Rows from block 6 of a small image classifier, named by matrix and row number. Rows with one number belong to one neuron. Each number is 500 + 50 x the weight over its row's rms, rounded and kept within 0 to 999. All counts start at 0. Numbers have three digits each. After the name is the row's rms in percent of the matrix's.
After each neuron's rows are labels from the 100 images, of 14848, where the neuron reaches its largest size: "peak at" is the part of the image that holds the peak. Only what is clearly more common there than usual is listed. The data: drawings of small networks of dots and links.
# gate: MLP gate (model.blocks.6.mlp.gate.weight, 512x192), inputs 64-127
# fc1: MLP up (model.blocks.6.mlp.fc1.weight, 512x192), inputs 64-127
# fc2: MLP down (model.blocks.6.mlp.fc2.weight, 192x512, transposed), outputs 64-127

gate.336 083:443470511493492522563444503481419386534520461500532548430589497543454474489512539418548548500465472472461529565560622455454417525535592576468525488518472497521496419521567560566477469483434523
fc1.336 087:472499560497483473463507447609441439496533502490518459445520572418434468445530511447509420528429555510498535443598554522429495598483584523500460547505581538472481442486577556538535552534562557
fc2.336 091:448561507438473569515486481589528513431502457614561405574435468524559476452433458346489476503596525533557426539484487539499474398527460513542532406374445530578521542558479570524546560589531494
peak at: bottom right; middle right

gate.313 092:545565476532430514544489597473437502489507492533504593400572421511430455495501518419560547545508557459558500447544502454558481514544535499355447546646422533479501517582444529474474445500504558
fc1.313 089:535440524450509398435461462554527535579513524472501483603475615468593532542506472488508474412518450530429469524489515466465510518472456484565549493419455420521514485472545429557576549498581434
fc2.313 107:596467543535527606631469552474614455511503478531548573512570472542424503479539490446548485485524559477496414436604586547469476422542505514521479594572504490458516487417539544484560502528518595
peak at: top left; bottom left

gate.254 116:536389626447570558501543516572553501582432578470539552488507444513535599469553459550550507484464475458534485536482502437361408448506444466507567519537460529489577531461535467464613484489523529
fc1.254 121:491464590428545575513483450503522538476458577433496502437523455413524610514541521476554550425418454507488586546532485451442356460512451530514518445585419484487579556448555495476484496518488532
fc2.254 107:465576518485534588502405602476490491519556487517505542585513531561477485442488391609485478482470411573553461523527571567523537575436448563481445563489497433429521450437505646551493450472444507
peak at: middle left; top left

gate.324 106:505530557541450434544543512525447477490367564561513524433506534490500520558483498451490589485498500436532537542531484546542519418512442498526485503499408411573585451557502526511537427431615440
fc1.324 106:460453520625447528538434490557536550456475455462505453451421547442391398549462561539511428569543497421479473469487498509607555537494525506548582477518498468477441499502516540469562480422519546
fc2.324 101:468456535509577529519581473439488521596482466571436482598495585445604516553476552508413519551564449476437547458510496539473580413524559524467528447514486508505424584511513496539522512437529504
peak at: bottom left

gate.63 080:503461520546484565518495536520545544533566532507468530518551469571482550609593517455440492496538423415612521414476469536483520528491502493484611508529482419409446450516538510456431491530559439
fc1.63 083:537497476526513520508528558559525488468609545403562507441576458459515518497452427503469441500550542529489454511523450552577563484418509554476499590605405484520556467479513563494520413576468507
fc2.63 087:520522407420483447390537495451618500603527464593532499555549579481442473409462534565557573476474506472467477491532545524428589546480505487512485460479524551501502493549487506525528474477484566
peak at: bottom left; middle left

gate.305 088:587533482446514524523536588465496510507514466526608541547517541395473550458494461494500574449476545453440482572504526504542533439549431451452493537510476523428476433552576472510431532509527459
fc1.305 097:549536442518431510493532447535475511522532517563521402506499490457480451489527514469517485536458500470564432530495500544513380541565627521425496481483529510478466565474460606564536546423461507
fc2.305 095:412531682498469417448561501528545556533571504510417532573543461572454542566450515485544538462547450466430534632506541574522467553428581563487467494515548437404560511493453524520492452537518496
peak at: middle left

gate.279 115:470424526419572504644639581490513499466506482508521465440583533437501445496490486560541546436477475520540571494473511435454538449507519502529510551480447557469434511574510490421471523529486492
fc1.279 102:540538485530441564414419384583444555496532574527539528510453478504458571532540510517481474517448458432452502522477447441460425520528451498478580486605588482563523504453530564499495535442476539
fc2.279 112:429480536626455552534583554501641516491490442499506502438496553564412557495487498486544545550482543613413556524440444475491449509482543530513430509498484491527470475492453555471548516525457521
peak at: middle left

gate.151 096:498448538466455472391591550499601507508566557504564494513518474449545470544517482515507505491502519533536453519555553512473505560470506415522526509494471424500564502568547503525497423516504396
fc1.151 096:498457378497474485456525505453539520490542500534464586497566412579504517575404524574506502543449574450557491475450570490493480576482492430467484509544508472355493556581526543470566454477541444
fc2.151 090:517535551384519429473496504497444484547553482550494433528493519467475524553580459407600527548485527448592497509466541551489452477499448501590574490478452545569456603499420435530492525470577522
peak at: top left

gate.21 094:588488551519453543505515563401434492499467531426531387494483437512342539368466512465596571469450570514472451515532585471441492491520425494466470449491564500540504585542445473501517560515517499
fc1.21 087:513418517472497511468468477517450470408521518406505524515473487489487579443586499551492527495446530496484528523501468423506595532489448559495514507425510521472511540506438484430436511506393495
fc2.21 085:476464440503501485547532460574415485585439477452489559492555591534584419444499516540595496532497524446558554459483438498558533503491530527501457506566448447539596483477440521522533525496470483
peak at: bottom right

gate.126 097:448466527425486469564594419497435524478499554474466474487506496439585484370475514524408425583476526485555457584483488533545494471553560484495590548542511530402478438594533498532589510426531452
fc1.126 104:440479571431485466513525484470510501457509616536515504471618458484518504411435539521387401509416522474508524505494542559464483432502519516430589557530474553403534394607473448450583502513534472
fc2.126 112:516417504526515521436589583515503302447539429547495505557459593486501457473521503527624531477491535418544475529506451537482510492555513500429612485458519611485449582426636491484487425409398542
peak at: top left

gate.330 083:477541459418500497499494544457549497513426451452554500503470457418554496488451440492427503558508481538479460506489442401473499527484493409517537551453573482460459495576482428579478472370492396
fc1.330 085:526531486543477484450452437508517550538546531517511418479469489448494508515554475557448532624548438553467596499511511483425533457487481493579485467457614465487451522619459504461342548557481486
fc2.330 088:458428488544481541541442493478433527541503486547500506446549506481442459485476545532499565442369512469536463558548513421539543511476451425501592545534462553509552503561520532527483605406527472
peak at: bottom right

gate.101 086:568522534538405438535491536567502403546424609488429467464482564451562505507435597516468462521461418459505518557507482456481453482427508560528526458513480500458428508540423505503515479515511478
fc1.101 088:417450454478535545482536518507548449501474505529566477589517474509427567550580444428552504478494558553454508578493552521476505527533550466532502593489541508485563492498537366555462586552478499
fc2.101 087:465538594415495473539611454507464464516503373499408517458508577545547498557480583524512489451498500501409487425517465512566451502541454498493476590490501466477504492548519498514462529436602504
peak at: bottom left